config = dict(
    model='image VQ-VAE',
    dataset='cartoon faces',
    train_examples=101725,
    image_size=48,
    crop_scale_min=1,
    horizontal_flip=False,
    color_jitter=0.2,
    bottleneck='vq',
    downsampling_factor=8,
    encoder_arch='resnext',
    encoder_norm='batchnorm',
    encoder_activation='relu',
    encoder_drop_path=0.2,
    encoder_depths=[2, 3, 3],
    encoder_kernel_size=3,
    encoder_stem='single',
    encoder_avg_pool_shortcut=True,
    encoder_widths=[192, 336, 576],
    loss='mse',
    latent_channels=4,
    decoder_norm='batchnorm',
    decoder_activation='gelu',
    decoder_widths=[64, 64, 128, 256],
    decoder_blocks_per_level=1,
    decoder_block='basic',
    decoder_attention=False,
    decoder_upsampling='pixel_shuffle',
    codebook_size=1024,
    init='torch_default',
    residual_init='zero_last',
    optimizer='muon',
    muon_scale='match_rms_adamw',
    lr=0.0039,
    momentum=0.85,
    nesterov=True,
    orthogonalizer='newton_schulz_5',
    adamw_lr_other_params=0.0023,
    grad_clip=0.5,
    steps=6500,
    batch_size=128,
    epochs=8.2,
    lr_schedule='cosine_restarts',
    final_lr_fraction=0.05,
    warmup_steps=190,
    weight_decay=0.3,
    adamw_weight_decay_other_params=0,
)
Rows from block 4 of the encoder of a small image VQ-VAE, named by matrix and row number. Rows with one number belong to one channel. Each number is 128 + 32 x the weight over its row's rms, rounded and kept within 0 to 255. All counts start at 0. Numbers have three digits each.
After each channel's rows are labels from the 100 images, of 14976, where the channel reaches its highest value: "lies over" is the class under the peak; "strongest on" is what is common among them. Only what is clearly more common there than usual is listed. The data: cartoon faces. In brackets: how many of the 100, against the usual share in percent.
# convs1: grouped (8 groups) 3x3 conv (encoder.blocks.4.convs.1.weight, 168x21x3x3, each kernel summed), inputs within the group 0-20
# convs2: expand pointwise conv (encoder.blocks.4.convs.2.weight, 336x168x1x1, transposed), outputs 0-67

convs1.85:115082147161141157117088114145229131138096084099144132125117124
convs2.85:136157104099134062136128083136148158114117123168076129131063097164152051182187113115124185147160119191040101204153076119153123156067113130182107145153133131118106099202065086116124114121187137157148111129
lies over: hair (25 vs 9.7)
strongest on: surprised (31 vs 12.7)

convs1.38:110161080170138172147134146166127109048158114123101126183138139
convs2.38:083165154122110080089063173136137142156084148175088167161122105124172153141114087117122108179079150100148155108103133150150168127106063100044110147125118192123116104096086162068076204112174115117046089147
lies over: eye (42 vs 1.3); skin (40 vs 15.8)
strongest on: surprised (46 vs 12.7)

convs1.49:112057117181150117145086161132117106185125133114127140162192137
convs2.49:098118148160070204119102195132191098061158121083124167122153122055145118120205158114120102106122112070164189103134132098143121130106130118139131115114141160191058133094104132098079129159139141144143145139
lies over: skin (48 vs 15.8)
strongest on: glasses (44 vs 16.6); laughing (32 vs 12.5)

convs1.102:190124116107145093179112162106185124090124201154132126139113127
convs2.102:074164126132142129118138103138085175226141119165115131152106152149149136150144106091107133058126165140100057093118107119117149123146128099112151140096122128156131139108184114131121097197055148143112120186
lies over: hat (60 vs 2.6)
strongest on: pointed hat (35 vs 10)

convs1.130:143121096116136125100110200125120146107122205091119122055142126
convs2.130:119134141145107081109140070078146099164145131088075125099124149176118113096110137129045157222139106163051125071116150093120155160119107103181127096160112180125121143143098197132180121131132139110118087116
lies over: hat (34 vs 2.6); clothes (27 vs 6.7)
strongest on: cap (27 vs 10.1)

convs1.131:129135091150077141204182082159107109139127122130165122164109094
convs2.131:129155157179113191124143137154127086100109121073079117125149175115100106144123172074123163176131113137131098173142079102064155157151128127149116099147128170114108138118146123091096170162092151107121142155
lies over: hat (40 vs 2.6); eye (25 vs 1.3)
strongest on: crown (28 vs 9.9); cap (26 vs 10.1)

convs1.78:152127189137037160097138126109127118165168144128106151157124161
convs2.78:139143152150116169099087118105108052157053125137082126170142044175076103178122134165136157135112155140109148102117153120103124155181162184091122134106124181115124160142133132172065123170112149121085135159
lies over: hair (27 vs 9.7)
strongest on: black hair (31 vs 5.9)

convs1.139:083096109141146166151165169121089073124187093118135077109125121
convs2.139:114143136139132053211137162135101118057159131132089144147162120136096111151160132196192113156097169127131157192112097134089097104108158202101155105153121158121129125114153130105136142095123131106128118126
lies over: hat (84 vs 2.6)
strongest on: cap (35 vs 10.1); top hat (31 vs 9.6)

convs1.129:141179076125146181087201119120081122146147104110160142132143107
convs2.129:186089109141090068128110184138164094070147129124164133144140097095118145125105132181123147107126115126104169114168116119139152069140164117112135111164127118115092146135169098197198133087154146130136189092
lies over: hat (92 vs 2.6)
strongest on: crown (29 vs 9.9); pointed hat (29 vs 10); cap (28 vs 10.1)

convs1.128:072112108123097138163149114189112111134110158153167149197084120
convs2.128:113121110095118197104113158148116096111161121080106118095110163114069136121212023101081096200159066118148119126065135123145117103115118165147119171151138119186089152116137102097110097146138169142109159126
lies over: hat (45 vs 2.6)
strongest on: red hair (43 vs 6); cap (30 vs 10.1); crown (28 vs 9.9)

convs1.10:138157150098070139136114154115215111156173108136102102091147150
convs2.10:088104185098135101167082174083153076145151121142165075108142107093141118121161156183166158124093056122112083171086088135117155106056093137096144141148116083077177148127094084147146137095131148110142125106
lies over: hat (40 vs 2.6); hair (31 vs 9.7)
strongest on: cap (43 vs 10.1)

convs1.76:138129181100067149101108116135133167140084101092133122126118208
convs2.76:078097080184150138091144109142198128214115125097131075087173135119176134091181163058069167127188152114146186079134144131112138153156175179147125111130130176121171130122116104152184173128092133129122135166
lies over: hair (25 vs 9.7)
strongest on: looking right (69 vs 33.3); surprised (35 vs 12.7)

convs1.18:090067119103156155105152156156117143130114186127129123050153097
convs2.18:162091171082131000155064162174087100133158108067163158140163110139172196144092171208126125156148145123097140106124144128118209148140103154104167125110128160119155136135082146089116138127139140154106117041
lies over: skin (50 vs 15.8)
strongest on: surprised (45 vs 12.7)

convs1.160:115121153132109153207127170154043122127139169153122111136118158
convs2.160:165102094086123218106143213201138183136091140144167153088140166086127074214107116087077124126119123083148095148172095113162141129075136177060076082139128120182187136147113156137143119121108120127079089074
lies over: hair (45 vs 9.7)
strongest on: pink face (46 vs 14.4)